config = dict(
    model='masked spectrogram model',
    dataset='notes from a synthesiser with random patches',
    train_examples=78125,
    n_mels=64,
    hop_length=160,
    input='log_mel',
    win_length=512,
    method='simmim',
    mask_ratio=0.75,
    loss='l1',
    arch='resnet_bottleneck',
    norm='batchnorm',
    hidden_act='relu',
    drop_path=0.2,
    depths=[2, 5, 5],
    kernel_size=3,
    stem='deep',
    avg_pool_shortcut=False,
    widths=[192, 336, 576],
    init='kaiming_normal',
    residual_init='zero_last',
    optimizer='soap',
    beta2=0.99,
    learning_rate=0.0033,
    beta1=0.9,
    shampoo_beta=0.99,
    eps=1e-08,
    precondition_frequency=10,
    max_precond_dim=1536,
    merge_dims=False,
    one_sided=False,
    adamw_lr_other_params=0.0022,
    max_steps=6100,
    batch_size=256,
    epochs=20.0,
    lr_schedule='wsd',
    decay_fraction=0.2,
    final_lr_fraction=0.1,
    warmup_steps=610,
    weight_decay=0.05,
    adamw_weight_decay_other_params=0,
)
Rows from block 7 of a small masked spectrogram model, named by matrix and row number. Rows with one number belong to one channel. Each number is 128 + 24 x the weight over its row's rms, rounded and kept within 0 to 255. All counts start at 0. Numbers have three digits each.
Before each channel's rows are labels from the 100 clips, of 14848, where the channel reaches its highest value: "strongest on" is what is common among them. Only what is clearly more common there than usual is listed. The data: notes from a synthesiser with random patches. In brackets: how many of the 100.
# convs1: 3x3 conv (model.blocks.7.convs.1.weight, 144x144x3x3, each kernel summed), inputs 0-143
# convs2: expand pointwise conv (model.blocks.7.convs.2.weight, 576x144x1x1, transposed), outputs 0-115

strongest on: glide (91); square (26)
convs1.88:130153112162086130157143141146133153101117093143138137123179102155143129112128140159109140143180145121150157122157127156165103148111136155154128152135160110124091161101129123056124117115156131094121070141115120129146145108146090151164115135123173119113162145150154099100137149159178129123144117119127135135161123166131138122107143119136175109126146152149172136096143132132112101102117107179135124123138133151174104121109128084127191
convs2.88:087123091128132146123154127167112114146154129130073114138173130129119091172129107108124134168107141118104146089170180127117117146163114140155117115104074143114133124133126106152154165131135135120145131128112143157176142157135124088069155150129051136143130118145113122134119153130163119137093113140126126136111119119132108126130101159117109092188130

strongest on: glide (51); inharmonic FM (31)
convs1.67:133101136157111130139136131090117160155136102097107176126147152105105143129128118133137163151122137119115108129115159113121139113120126123163150120153161136127112128131145138112055125126170137166165124086111159103130121131135126147171154086080156090105141157130096128114146110131076157080104119153118106129117116113073145124112132136130096141129146103083157121124117144140157177133170121106176135083129129104083129143071113148109099
convs2.67:163148131131134099142126096164119208093127134104100134161182099130115137131175145128124158154111122145134131103136119108118131127160102142121169150112151142155128109114202151109135122136118137116071141111132147158116118137134115138140123149110154109123099158151144138159091141137137139076097130110133074114134123144106121159092113177148122127078141

strongest on: glide (67); vibrato (57)
convs1.108:140094167129115145129081149127189121106138139148105067157134135151133164115113114134090112100130169108112146104144113124124097126117120145141158160118166149158120113167106134124156114031124153097132138131099114194084110074108120099147145106143143119133108095127136107152141121130114135145101120146136098138103140109107130138164109125118144115145148138147139133127145149150118146159162175146144117145124110139145160154127107074118150
convs2.108:092135150156118134093111130119116126143110096131095150156103125140126123106147108160195108082132133141136169128115181099134101138111128115116137147145131109121117136133137122144124151181171179113132130138079142173130073169135109126129129104136109085115128145124085128123123167144119149120106154121116157118105132159113128131132112103124140132138073

strongest on: glide (50); vibrato (48); filter wobble (42)
convs1.87:115125155131109097125107122123103125160143123131170101110133162114117120117144126179128143130122123138079082114125121159107113119156115099151093147123181126103135152093113095129111137151131091155133131135123117147091125127113115148165134110135128117107144109089177104145091112127117129184125124134164127164146122119097110101118146107150122098123146141143133146138108181121137092154132117090156104092151106122197093205132076144158109
convs2.87:115175126166115103146146141119105184145149114123147175152096095152099150158117125151134116122166070161142121122146138113135145151149135162153151115098172164153141105104131157168115160113146123052080115170110122154111125146130136108151145120126160104078092145129150123123119139116089133126152126115133101113146136166102097177113065120111134109073121

strongest on: swell (51)
convs1.71:099153109095112105131162112114129102138131195169154159148125138108068141137157114164121141124153146154124157132146137125099128152113116106131159127125133167108128132139127119082069113164178139121122144151124082152124152127113162114081142108183143100141153104108155123168135143145154125106106165122119133099139111135100092103139120113139106142142129172104184139152123181102141085121123140130131113145120127105089130115113139119082106
convs2.71:119094123137113090134177110133101140091129136135132143142130134119131122141099095116119123117100105115141135146166159137114139184134100135123070151109118144153125117103106129117114145132159117142104095120132104069109120131109146131158110099120170129152182159154139101119132096191083133149162140128111206125137135148132102159071143102158133145116147

strongest on: glide (83)
convs1.40:104112113107142135162136142132133153116101131133113127122146104119112099139112129156101214126166147124027089139035119140139131125124093132146137129113107150134170137088116120170126151124114130140100133113132142103133122099118124118119129097111137161105191142139103125141122108103134102107117167126120104115119148144132088112169139127159153103125103134113138146120133165119126113132138169142117133170111111104104161143091148115120133
convs2.40:122125125143127134083149140106122121143108113130125124132192151128100158123104102122107154137115138110120138145152144165123141146062123082128100123131139132156140109123137129097137107117089129101134136132129134041098124086118112132140129125122161128114185119134133123173147100105114117143141106148142130131125133114155135155082135141159138143137136

strongest on: swell (79)
convs1.6:154144142131115124118145120127086155156108132135146163155116146115118092139118088149134142186089146152097138119125036103146086122129150137124146139194119127085155084118102121108130117115140119140125125136086108154086138111126155122159115120102143107111105131138094167120136132155131126112121113129104098098146097131138144090142110147129133122079135170117136142143112173103116096126157125164148083123174156135133136137091078120121139
convs2.6:121120134063141111126066119118173134108107112145124110136107117132168136111128122101095128141144109117090153139141089114094145101124150131136114100148133139147133118140162134159127130122154137103126114133108115131134106136132077143126137151117117098121112122124133110136136105099143134122108125172113116120138093148101133115122129154102121119145157

strongest on: swell (61)
convs1.135:117127154109117123118164107103137107127133120143148130173101174147126123120101107151111114084138174124163138161121046104144061144112147136099175138147110138139163119113118122128152085147138110135121107175097131133109098134075125114167100123095161107118139129144106122115131129105169088113077098105118125138119115171129138086136120161157132125080132147115142134111089119141123130103142123133134106139179133133164132118132084118152131
convs2.135:180076132122157135153089114129140086129134105129143113134134137123154075131107127121147106151138129103107141147118024136140129139130065127146100151175148121112122133149145118100126137137096132102127157127175133170097133103119085102097134121109127121106125148118115121105114135151117122131113101132066131126127053133147117177119123118176138155134152